config = dict(
    translate=0.06,
    loss='sigmoid',
    encoder_parallel_block=False,
    encoder_shared_expert=False,
    encoder_layers=8,
    encoder_width=384,
    text_encoder_activation='gelu',
    text_encoder_head_dim=16,
    eps=1e-08,
)
Rows from block 5 of the image encoder of a small contrastive image-text model, named by matrix and row number. Rows with one number within an expert belong to one neuron, the router's apart. Each number is 200 + 40 x the weight over its row's rms, rounded and kept within 0 to 999. All counts start at 0.
Before each expert's rows are labels from the 100 images, of 14976, where the router gives the expert most weight on average: "top examples" is what is common among them. Only what is clearly more common there than usual is listed. The data: rendered made-up planets. In brackets: how many of the 100.
# router: router (encoder.blocks.5.mlp.router.weight, 8x384), inputs 220-274
# up: expert up (encoder.blocks.5.mlp.up, 8x192x384), inputs 220-274
# down: expert down (encoder.blocks.5.mlp.down, 8x384x192, transposed), outputs 220-274

# expert 2
top examples: banded gas giant (95)
router.2,200,255,236,194,228,220,197,244,246,211,186,144,187,153,143,172,145,197,164,176,129,165,204,243,117,224,172,164,178,205,173,240,233,169,182,192,162,229,212,160,205,145,221,157,191,229,154,192,350,208,228,198,257,162,175
up.0,104,219,205,223,244,162,241,167,205,195,215,176,197,179,243,217,161,221,234,181,242,242,148,153,179,175,111,236,175,182,218,244,168,226,179,201,185,121,214,237,219,169,192,267,253,183,180,207,205,186,200,206,216,232,210
down.0,206,124,189,218,253,180,202,164,164,134,248,161,199,152,259,176,178,177,186,176,171,224,175,175,191,254,156,231,200,249,184,240,159,208,222,202,198,196,140,182,187,133,213,202,257,132,159,180,127,180,182,207,272,183,201
up.1,268,193,164,240,172,224,251,190,240,169,210,223,160,249,229,172,324,206,201,252,293,153,174,198,200,137,224,281,261,239,202,253,215,223,203,191,174,218,198,239,175,208,162,209,177,187,216,118,234,181,192,283,182,218,247
down.1,190,239,163,166,56,210,171,284,157,202,217,224,145,217,223,282,299,154,209,281,250,172,219,205,242,140,212,273,182,252,191,190,171,238,228,205,162,224,188,207,224,235,159,129,115,259,227,210,161,185,290,194,192,215,206
up.2,282,250,229,209,210,237,279,237,205,146,249,147,198,166,173,114,176,181,207,268,208,157,221,231,139,178,291,185,223,276,215,225,215,148,140,193,212,320,235,219,148,181,207,138,195,195,143,140,223,231,272,143,255,217,192
down.2,227,225,210,222,198,253,215,114,242,159,206,179,206,154,132,157,138,202,164,164,189,201,227,225,119,218,168,170,200,142,260,180,322,169,174,228,213,191,217,169,237,157,189,184,182,180,182,208,200,144,216,224,159,197,182
up.3,133,181,265,261,220,152,164,172,215,211,188,162,234,249,219,218,160,136,224,149,192,217,159,148,168,210,168,192,262,204,206,172,131,225,267,232,202,186,214,175,249,170,221,237,200,169,182,236,183,141,151,235,189,238,195
down.3,217,305,217,266,185,273,245,256,225,214,153,197,241,255,145,151,231,150,265,202,141,210,285,184,179,232,197,184,182,216,208,244,178,257,224,211,214,267,181,171,229,270,246,214,180,211,232,239,284,152,249,241,224,222,132
up.4,186,151,211,263,225,186,189,178,255,207,218,155,238,164,205,220,238,219,237,238,135,160,189,180,133,154,135,194,216,182,251,187,173,263,236,223,158,204,269,151,208,229,189,182,271,187,198,123,191,251,214,196,266,168,266
down.4,146,236,227,259,254,163,196,224,176,182,218,121,289,148,171,151,239,194,152,189,173,169,172,193,154,215,241,167,275,194,124,196,195,181,172,216,183,219,163,194,163,253,247,184,161,113,125,216,226,268,255,149,203,158,229
up.5,180,206,190,196,209,199,193,190,188,197,202,144,225,221,242,216,210,219,212,162,279,191,128,122,214,138,157,231,200,192,251,225,154,170,230,195,183,157,186,233,239,217,208,214,244,178,194,166,207,184,212,213,266,190,277
down.5,211,209,208,259,233,194,266,192,197,196,190,187,258,176,155,189,119,204,189,167,191,168,111,184,157,206,271,209,257,183,162,231,240,199,145,266,130,206,183,225,174,225,201,193,173,185,264,199,238,203,205,149,256,85,205

# expert 0
top examples: crescent (96); cracked ice world (53); cloud-covered world (41)
router.0,245,236,137,194,187,210,229,194,172,232,196,182,126,215,164,262,239,182,165,278,192,129,160,216,185,118,146,177,203,269,196,169,275,248,195,154,239,297,292,197,195,218,190,160,170,217,236,175,321,228,158,158,201,209,180
up.0,242,255,216,206,194,211,254,189,155,131,230,158,199,199,203,183,186,264,215,184,264,225,192,212,263,226,175,183,209,117,248,181,218,174,148,190,185,143,117,227,132,109,189,221,236,177,162,196,176,143,226,254,309,197,188
down.0,123,179,204,193,234,153,163,157,244,268,273,216,275,149,256,237,142,257,160,143,187,240,183,199,243,160,173,225,166,209,178,220,135,181,145,272,250,140,170,213,203,162,206,263,166,211,206,201,189,178,197,199,154,156,210
up.1,212,263,217,243,276,188,151,234,230,211,202,181,254,197,179,170,153,193,171,207,65,238,191,132,235,300,195,165,194,118,185,180,167,213,196,244,183,130,231,179,195,112,242,294,163,186,196,214,249,190,224,164,233,142,220
down.1,154,206,223,244,198,211,135,203,200,179,155,222,177,195,232,205,227,173,196,125,180,154,163,123,187,243,172,125,112,182,273,294,113,186,135,224,151,178,172,266,301,182,154,260,180,163,206,236,206,217,224,230,215,213,179
up.2,246,275,174,186,215,219,248,239,197,248,199,165,96,193,200,190,252,212,204,190,194,174,158,155,297,189,198,197,126,202,172,142,212,256,222,171,195,224,225,170,194,239,142,180,286,140,208,183,225,143,229,190,182,201,202
down.2,172,240,319,202,180,346,193,198,199,229,171,136,203,164,153,153,240,225,294,193,173,171,310,109,210,239,199,198,179,136,211,217,234,194,230,193,159,218,180,185,206,252,213,99,236,214,165,227,285,189,241,197,215,210,145
up.3,232,178,195,231,165,204,177,259,171,190,202,170,270,153,116,200,150,285,152,174,267,146,221,182,233,303,281,241,193,191,208,129,167,168,213,178,175,210,212,175,171,244,155,201,184,245,194,198,197,153,164,197,232,242,235
down.3,192,215,202,204,217,234,176,245,178,122,278,237,224,194,262,124,164,146,194,203,141,244,196,241,286,196,228,183,246,225,156,195,176,133,245,192,141,268,194,194,260,148,229,202,180,198,183,169,235,95,166,156,177,212,187
up.4,212,244,251,204,242,219,219,253,181,215,154,121,114,209,235,187,213,253,258,154,230,170,199,194,219,214,229,198,184,189,260,142,210,224,236,116,156,182,219,145,177,238,97,181,220,202,239,137,242,157,142,201,219,227,208
down.4,199,138,288,238,150,345,155,254,155,200,159,146,189,199,174,205,193,217,255,197,230,180,238,140,225,222,248,186,176,207,265,214,213,203,251,184,171,213,194,231,229,240,234,131,285,228,257,162,190,188,192,186,170,193,129
up.5,161,233,187,171,267,191,167,207,240,131,164,199,144,166,224,196,113,233,243,182,225,284,195,249,190,304,184,174,169,133,157,149,142,175,188,193,192,142,128,161,170,158,275,240,219,213,188,198,167,208,193,240,170,155,211
down.5,190,181,153,160,171,187,226,158,184,215,184,183,208,217,194,186,187,226,211,208,166,157,189,216,217,148,212,179,206,184,240,229,182,153,193,254,251,177,204,237,183,195,79,306,141,222,134,275,235,205,155,217,148,213,178

# expert 4
top examples: rings (97); crescent (51); cloud-covered world (39); kind: cracked ice world (37)
router.4,269,200,120,222,139,213,210,139,214,191,221,237,135,224,241,185,246,172,174,236,222,219,181,244,214,116,175,272,235,198,219,221,186,168,149,200,206,191,139,265,171,150,199,171,105,160,182,154,114,223,208,257,153,166,250
up.0,207,172,234,210,205,187,220,182,248,145,157,259,189,189,266,222,211,240,139,170,170,130,199,153,196,196,211,181,189,223,220,219,160,206,195,242,178,139,169,204,253,119,140,248,163,226,190,243,238,151,171,200,274,257,192
down.0,208,236,217,172,169,211,166,174,280,138,213,184,222,192,166,117,229,155,117,161,265,144,209,167,208,170,136,258,144,257,231,219,205,148,205,211,225,189,196,257,193,238,166,232,141,166,152,196,262,197,220,204,135,194,207
up.1,146,219,259,216,260,191,216,211,205,206,218,178,304,126,183,209,160,245,186,156,177,170,170,194,171,279,230,133,178,165,197,243,195,268,152,250,153,128,233,248,211,132,250,207,213,178,217,292,219,189,208,182,191,259,221
down.1,149,113,165,165,143,187,234,189,258,196,130,273,162,177,268,194,268,262,243,197,186,252,202,160,217,213,209,242,170,209,238,172,213,185,177,219,226,203,202,235,221,165,118,203,188,198,183,222,249,140,227,259,120,165,168
up.2,213,169,236,272,212,228,269,174,264,237,229,178,289,139,180,244,175,211,203,175,157,166,184,199,139,230,172,190,211,196,160,252,232,282,154,243,219,186,244,174,157,181,229,232,249,248,232,230,160,186,150,140,197,246,183
down.2,178,182,178,230,236,180,200,177,187,136,190,173,222,193,208,104,157,225,169,246,292,200,230,254,257,166,252,205,150,211,199,214,208,154,181,221,186,208,191,199,202,196,247,163,223,239,225,219,155,254,195,222,242,215,225
up.3,195,150,231,213,244,234,182,227,168,204,187,197,199,193,228,242,177,214,177,228,200,209,143,130,232,239,161,215,193,132,148,198,198,224,243,135,150,182,185,250,248,121,174,216,298,171,146,227,208,197,92,182,239,237,191
down.3,273,203,235,159,192,203,268,202,151,170,199,192,187,177,300,203,172,174,194,223,227,201,163,189,208,209,178,227,166,262,166,262,171,198,226,236,200,169,165,287,162,265,200,219,134,172,186,201,258,189,182,184,115,190,164
up.4,146,236,251,229,171,142,210,273,244,175,178,148,256,137,135,206,185,286,210,191,199,174,182,141,220,240,158,98,259,151,166,187,163,225,232,211,113,165,276,154,250,196,206,192,220,192,181,265,188,160,174,159,254,205,185
down.4,211,171,120,155,199,225,255,204,193,224,240,150,153,239,184,211,221,184,232,175,239,192,146,157,191,128,290,217,159,213,161,230,151,193,133,213,226,244,212,214,187,218,135,179,214,173,194,191,180,179,192,230,190,230,210
up.5,169,129,219,280,280,156,183,222,130,258,185,229,287,118,217,224,105,231,201,152,219,156,183,195,228,206,205,229,216,171,130,229,168,250,207,215,224,188,227,217,233,173,180,263,240,295,226,264,227,160,158,151,222,252,193
down.5,198,175,241,160,198,178,258,212,220,228,168,189,234,226,212,149,205,285,209,235,219,208,206,290,210,231,188,195,260,178,142,222,198,116,187,155,219,265,153,121,201,153,212,135,207,216,184,220,176,192,242,209,210,168,259

# expert 3
top examples: rings (100); ocean world (83)
router.3,200,195,202,152,175,195,215,265,239,132,227,176,139,195,187,225,170,154,245,49,239,220,167,201,262,314,199,166,214,267,156,200,171,244,255,154,187,207,171,180,231,158,212,212,222,170,234,193,198,97,190,155,205,230,191
up.0,160,157,195,180,146,215,220,217,186,149,152,154,165,251,263,224,222,202,238,177,267,134,120,173,240,188,218,196,201,201,220,188,167,288,235,180,202,153,223,195,204,241,220,192,188,185,257,177,206,160,157,204,256,202,223
down.0,201,161,190,153,134,263,209,215,132,206,123,173,187,221,160,208,201,184,190,145,166,196,209,203,172,261,258,179,213,231,225,150,229,256,232,150,213,220,166,164,163,221,146,130,235,191,296,179,223,212,227,174,236,217,224
up.1,203,196,217,229,133,214,167,187,252,257,207,186,231,246,228,153,211,170,129,268,215,118,210,219,203,68,189,245,188,151,163,198,230,170,200,136,159,171,188,182,193,253,176,175,181,265,150,144,193,231,151,246,241,230,192
down.1,210,190,198,188,259,139,174,182,267,148,301,226,157,204,171,155,91,128,216,177,203,261,229,202,179,200,122,199,184,216,245,249,174,175,195,268,254,214,252,180,291,209,299,250,240,137,179,223,193,162,228,190,209,161,254
up.2,209,212,208,195,249,177,181,164,169,259,188,230,255,226,228,181,280,248,162,221,145,199,228,133,215,206,215,196,143,179,260,228,143,165,170,173,188,137,195,201,243,170,166,233,200,197,127,228,221,207,297,203,216,199,195
down.2,195,247,196,187,156,197,227,264,172,122,171,260,176,164,227,226,221,213,236,274,221,189,140,276,238,140,195,157,191,237,199,162,187,150,185,207,204,239,238,248,234,232,133,144,145,249,216,222,227,180,126,147,250,257,274
up.3,193,169,220,206,169,211,226,198,232,188,194,226,236,262,266,204,183,234,190,182,207,67,209,170,242,214,223,248,185,206,171,237,249,206,220,176,145,194,198,174,177,230,118,176,190,209,206,134,291,132,121,192,221,261,239
down.3,195,212,148,151,140,252,223,189,236,202,173,214,234,287,215,198,192,155,175,103,215,207,214,194,207,226,254,193,183,192,181,230,271,198,193,185,191,219,172,181,169,253,218,159,179,182,273,160,236,217,247,159,173,189,206
up.4,172,191,161,199,165,211,204,194,211,197,235,271,221,121,172,240,186,226,165,192,178,196,151,193,148,212,149,192,229,211,204,183,237,242,193,202,241,202,210,192,164,213,228,202,197,248,239,193,231,209,127,124,235,244,184
down.4,203,246,186,182,177,174,188,244,187,178,139,218,144,306,168,133,200,161,251,96,164,276,204,167,252,317,180,219,171,152,209,204,173,171,185,194,205,209,190,123,239,202,192,224,269,150,140,213,191,173,228,243,204,166,186
up.5,232,197,240,132,191,180,282,210,219,182,175,150,225,227,201,93,198,253,169,159,205,161,261,147,254,175,215,195,150,235,220,183,192,124,156,180,201,170,260,252,177,230,111,161,150,270,127,211,135,234,216,244,144,226,221
down.5,242,203,142,247,186,172,221,184,159,169,181,231,180,192,194,92,234,178,193,213,236,195,196,187,233,192,218,168,220,216,136,174,141,108,189,237,171,192,218,197,195,192,226,162,141,180,184,150,108,209,225,293,202,186,191

# expert 5
top examples: lava world (100); crescent (77); moons: zero (74)
router.5,191,210,261,193,208,189,194,169,193,214,222,212,257,232,196,232,252,190,199,210,188,177,200,133,211,135,226,133,132,140,165,234,119,187,207,220,194,177,175,205,205,232,252,213,201,193,194,226,144,208,245,202,187,176,197
up.0,145,168,222,225,187,166,200,245,234,156,136,145,194,272,190,234,170,208,216,215,217,154,201,286,228,134,190,180,162,176,295,168,196,234,258,99,196,134,208,140,244,206,148,229,225,232,194,181,203,257,165,232,282,230,172
down.0,258,206,228,116,235,227,229,231,210,198,277,153,188,233,219,213,240,182,225,206,207,179,312,151,207,128,268,197,210,163,193,225,196,182,181,199,180,291,218,141,195,240,182,140,226,193,235,164,156,140,223,162,132,192,194
up.1,243,258,151,177,142,225,232,279,215,123,219,260,224,211,207,154,199,163,98,190,244,194,205,235,223,224,192,274,188,256,175,147,240,198,188,240,258,222,259,246,162,190,199,179,186,211,249,118,214,134,168,189,206,242,267
down.1,119,232,226,158,207,238,160,196,197,247,199,183,248,177,233,222,132,208,268,118,222,173,245,154,150,232,274,147,174,118,196,283,180,232,189,219,251,181,155,216,249,235,191,199,149,279,120,182,228,268,233,177,186,124,197
up.2,144,232,154,144,151,217,153,268,202,167,187,215,240,181,180,179,165,268,90,181,218,172,172,252,211,248,174,226,191,219,190,208,225,175,154,213,219,153,206,189,176,195,172,214,127,245,214,207,188,204,177,184,233,216,233
down.2,199,158,175,243,186,149,216,221,155,126,190,244,206,132,108,195,208,218,156,209,217,214,126,249,162,235,140,158,221,267,202,176,204,220,214,221,119,229,283,183,150,202,202,263,242,230,185,194,235,236,162,213,277,218,241
up.3,267,248,208,136,193,230,241,200,216,168,261,263,199,230,217,151,216,184,145,217,235,196,251,226,213,170,240,208,226,270,202,193,238,154,148,244,277,287,282,206,165,198,194,162,136,177,245,120,177,166,225,166,143,246,283
down.3,242,189,256,114,217,256,189,239,182,217,240,196,225,211,248,187,178,227,217,215,202,144,287,193,198,211,261,250,192,173,174,247,229,184,135,191,194,265,211,252,223,206,127,86,158,237,176,187,196,200,201,124,183,208,207
up.4,215,212,163,191,206,177,201,174,235,223,240,153,213,267,250,225,167,221,215,188,199,156,175,118,244,110,213,204,131,167,168,187,136,196,251,241,172,131,207,234,242,185,165,218,176,142,162,199,177,198,223,155,198,174,212
down.4,177,149,209,194,184,179,184,269,218,219,217,232,235,158,233,191,168,269,231,224,268,202,308,241,210,258,268,115,213,176,152,225,171,240,223,214,209,221,171,164,189,192,242,203,159,198,193,210,161,207,199,186,167,215,146
up.5,181,177,279,208,227,198,184,190,209,255,195,150,238,185,193,137,213,269,244,179,237,158,229,224,171,160,226,207,198,162,200,212,127,171,217,141,131,190,157,229,187,237,238,204,176,140,97,211,145,266,171,155,302,194,219
down.5,189,246,311,162,140,228,200,212,173,159,237,210,222,190,214,210,161,160,182,208,196,181,323,210,220,227,288,135,173,178,204,185,216,170,222,224,279,184,207,153,164,171,258,166,242,223,227,231,213,289,232,192,115,221,73

# expert 7
top examples: glowing rim (88); cratered rock (79); full (71)
router.7,171,184,155,202,241,259,146,264,147,215,230,209,290,148,175,252,190,220,210,190,236,164,245,189,204,231,240,226,260,230,285,193,200,236,108,201,211,154,186,230,263,272,110,215,197,196,215,231,144,229,137,204,196,258,188
up.0,316,203,229,156,165,184,273,222,244,204,205,175,141,233,251,149,204,235,188,159,286,183,208,202,190,237,206,252,176,151,229,198,148,167,267,232,181,203,203,162,204,116,189,135,242,119,193,153,280,181,211,161,229,200,285
down.0,151,162,202,236,121,172,181,165,223,251,153,193,253,199,296,243,253,215,241,206,161,139,165,157,195,158,232,155,222,181,229,175,286,217,193,250,199,134,195,263,181,234,111,233,176,242,208,216,203,186,150,212,229,211,153
up.1,205,211,165,178,161,133,243,156,265,159,207,260,187,263,227,222,297,172,119,209,141,121,139,220,206,110,141,188,238,241,124,225,156,207,243,227,203,194,256,282,192,185,227,239,209,220,181,224,183,209,207,199,134,138,266
down.1,220,222,195,219,244,260,201,168,220,196,152,156,198,168,303,218,212,268,223,232,249,173,199,231,184,257,195,153,178,195,210,235,194,168,231,191,155,145,193,212,210,209,159,227,170,222,209,172,209,214,145,252,183,162,175
up.2,253,187,197,119,166,113,164,230,215,217,211,207,149,193,164,195,200,174,214,171,199,244,187,227,197,150,163,191,247,258,222,221,134,177,198,189,213,228,176,188,243,154,200,227,191,152,200,257,156,178,219,191,191,248,169
down.2,282,195,203,184,177,207,183,221,198,201,253,221,174,195,169,226,161,133,208,252,168,217,219,245,153,275,202,235,238,227,136,216,200,211,219,148,207,279,183,140,158,246,182,127,199,197,260,164,204,158,261,173,211,186,195
up.3,222,254,238,102,190,218,199,276,200,143,172,186,169,197,167,153,213,241,200,90,225,184,203,175,221,277,208,184,200,158,285,216,104,172,220,232,164,204,215,194,227,181,198,258,211,121,211,212,230,169,189,192,237,193,203
down.3,178,195,256,274,155,126,182,181,207,214,155,174,168,175,149,253,246,233,229,278,172,151,142,161,169,78,168,123,175,172,233,166,131,200,243,232,236,161,213,227,146,197,242,244,168,171,200,221,156,243,181,176,137,131,179
up.4,222,291,199,161,226,193,251,237,215,161,153,188,158,217,209,151,217,166,206,134,228,182,204,166,151,211,213,159,104,172,257,245,162,130,168,219,207,177,247,196,195,157,122,231,188,174,172,272,234,147,215,201,157,190,163
down.4,213,224,225,147,149,159,209,218,223,240,161,201,194,178,215,255,245,168,193,212,174,215,177,168,188,112,174,211,161,164,207,225,177,175,172,240,260,193,202,262,179,162,166,177,133,197,177,151,246,176,215,181,199,168,207
up.5,203,225,252,202,191,205,210,154,225,190,99,181,230,206,234,96,228,213,165,180,208,158,253,197,218,249,209,227,189,157,228,162,199,167,182,216,135,159,158,271,213,150,171,168,217,202,133,154,233,199,196,185,235,211,213
down.5,158,202,173,193,176,146,179,230,220,185,215,247,210,196,209,235,185,138,226,230,173,208,210,211,237,147,155,218,212,210,146,191,191,181,213,201,196,210,155,157,263,105,284,204,153,179,191,140,149,195,194,244,164,205,128

# expert 6
top examples: cratered rock (58); crescent (55)
router.6,197,229,226,184,224,198,241,146,222,180,160,205,151,239,157,98,193,175,281,177,226,215,239,234,212,241,172,171,194,194,234,160,221,134,268,219,247,221,190,155,206,123,255,207,255,180,96,236,217,226,260,226,143,184,139
up.0,170,207,194,212,194,152,195,197,261,228,202,150,252,194,226,184,183,155,240,161,190,211,154,110,236,148,222,204,221,209,144,283,150,198,221,180,123,202,151,160,209,147,149,261,223,155,253,207,142,158,189,198,148,193,241
down.0,221,132,179,265,242,237,145,227,247,280,277,138,207,228,195,214,340,229,164,231,178,188,166,241,227,222,162,239,265,248,190,206,164,269,194,160,160,246,162,173,170,225,209,186,203,141,202,174,181,194,170,218,202,272,188
up.1,180,164,128,190,147,180,237,230,182,128,166,209,130,240,159,241,209,207,170,265,267,220,112,201,293,161,118,207,280,194,186,157,185,206,228,170,191,213,233,162,260,146,127,225,161,191,187,224,228,238,160,242,232,254,220
down.1,225,231,181,162,167,180,225,195,150,245,242,242,175,180,205,142,113,153,216,235,213,227,231,196,235,228,210,127,199,247,210,191,278,154,185,222,279,230,212,212,222,154,175,207,186,259,200,295,208,176,169,208,172,194,90
up.2,253,204,207,222,181,204,206,116,205,185,186,206,216,180,168,133,269,190,200,170,225,235,277,198,213,133,256,167,218,143,262,176,206,160,224,214,137,167,211,224,220,204,209,161,202,179,88,243,193,263,275,204,198,180,200
down.2,244,206,147,222,174,212,194,157,222,210,177,246,176,203,152,98,216,237,198,97,183,174,242,178,115,229,255,181,191,175,177,206,329,172,168,205,216,196,232,188,208,273,242,223,167,219,165,221,173,189,186,172,207,191,163
up.3,189,181,136,178,114,169,210,208,199,231,241,249,170,191,291,180,259,183,201,224,277,237,165,194,285,197,152,304,232,201,205,185,196,181,244,230,234,170,210,210,207,164,157,215,166,148,208,188,120,154,192,236,190,206,290
down.3,200,216,243,165,188,140,192,259,276,208,186,163,264,166,179,185,186,217,257,165,147,138,135,164,146,240,247,148,181,196,138,245,115,239,190,212,250,161,191,133,259,191,177,150,174,236,233,213,172,179,286,152,187,157,187
up.4,202,188,140,189,162,202,235,259,200,173,247,245,115,253,225,178,261,165,172,243,277,209,197,218,258,212,82,236,254,261,213,179,224,191,243,185,242,211,281,172,224,167,204,223,199,196,259,186,209,194,202,216,189,213,214
down.4,201,198,179,192,144,116,233,258,216,212,140,230,170,220,196,267,218,191,159,231,167,271,191,262,243,256,135,155,242,206,226,209,224,198,182,214,217,206,180,217,225,134,200,234,160,294,186,303,220,241,197,214,191,226,153
up.5,187,221,253,252,231,189,175,157,198,250,184,164,329,165,202,217,237,278,206,207,125,134,210,167,161,206,244,219,211,153,179,265,211,194,106,228,121,173,215,239,156,217,230,180,221,223,178,187,168,200,176,166,209,155,247
down.5,148,213,164,200,149,117,171,266,192,204,156,244,145,220,179,250,170,222,228,259,244,222,85,191,242,243,108,164,209,176,120,171,137,185,243,140,215,189,186,193,257,148,149,260,209,200,207,232,179,176,227,195,199,171,197

# expert 1
top examples: glowing rim (88); cloud-covered world (77); moons: three (56)
router.1,215,152,156,170,151,257,216,219,246,192,256,195,193,143,220,169,130,171,155,166,186,242,210,199,142,240,175,244,171,213,161,269,240,186,153,200,257,206,220,200,146,157,186,162,199,248,182,185,273,118,156,146,178,199,209
up.0,129,202,158,150,218,126,195,221,226,216,190,235,122,221,219,208,225,208,175,206,163,191,128,188,185,228,171,297,190,203,194,247,134,228,178,161,193,186,213,197,229,201,186,281,254,190,183,166,221,172,129,201,198,182,228
down.0,165,169,278,214,188,135,176,195,177,152,180,206,202,166,206,192,186,168,278,184,220,261,206,190,182,188,204,259,137,224,203,223,184,177,145,192,299,200,182,232,270,134,161,224,205,194,173,241,223,155,230,243,176,180,190
up.1,213,222,198,224,191,140,160,196,226,142,148,257,206,255,223,220,267,223,216,192,206,191,147,199,270,155,199,216,171,172,194,193,167,192,210,206,152,203,185,209,182,147,212,259,181,136,221,166,203,184,199,217,217,155,195
down.1,236,234,159,212,183,147,130,212,182,175,175,122,153,229,209,154,231,173,168,255,185,168,170,176,214,144,194,198,230,147,178,157,212,175,252,195,157,199,210,220,240,228,233,254,122,188,147,162,182,253,219,219,258,150,234
up.2,171,262,180,226,217,134,136,202,205,201,161,169,165,170,210,253,168,232,239,235,205,178,173,165,195,187,159,131,238,182,233,190,131,229,274,195,140,186,192,161,273,173,257,210,207,189,251,204,197,294,261,204,194,228,179
down.2,214,251,219,238,263,143,169,191,173,212,233,130,167,179,115,245,153,169,224,206,173,232,184,241,195,204,248,161,212,184,186,233,198,283,193,186,237,249,231,245,306,192,280,188,194,163,248,193,274,218,242,277,165,131,200
up.3,216,278,223,187,219,120,194,165,205,195,164,130,189,220,217,179,227,249,229,94,200,185,176,194,214,222,221,148,199,201,209,161,162,191,231,186,153,203,183,214,241,172,260,186,209,187,200,215,163,265,278,195,170,191,231
down.3,227,208,253,231,199,235,219,156,265,229,193,197,187,232,175,265,197,196,241,165,228,202,240,160,105,263,243,245,171,187,178,145,198,231,210,162,211,189,106,194,223,183,159,134,281,159,171,137,293,149,299,254,200,145,179
up.4,146,159,248,276,228,123,167,186,214,205,132,196,211,261,198,273,217,189,255,216,213,189,173,150,206,152,150,170,221,119,180,143,162,217,205,142,127,192,214,196,296,214,218,250,186,194,214,176,197,253,173,235,252,234,209
down.4,221,177,190,171,76,247,197,205,217,197,165,242,212,182,217,192,54,153,205,193,213,158,236,151,166,290,131,228,211,207,154,232,270,208,214,201,261,305,158,189,188,216,198,217,175,160,219,183,184,193,213,223,214,156,248
up.5,223,198,186,213,209,149,193,153,236,146,144,249,206,271,233,199,249,232,224,182,169,198,210,195,205,142,217,205,172,193,197,228,156,176,159,215,161,192,187,226,220,180,251,216,159,120,190,184,163,240,263,234,209,150,244
down.5,184,221,162,237,216,132,139,219,213,179,159,132,158,189,254,161,216,198,215,263,245,163,176,169,230,144,197,243,204,163,136,184,181,215,259,209,145,184,206,181,244,232,204,265,155,184,171,144,164,263,239,238,173,193,256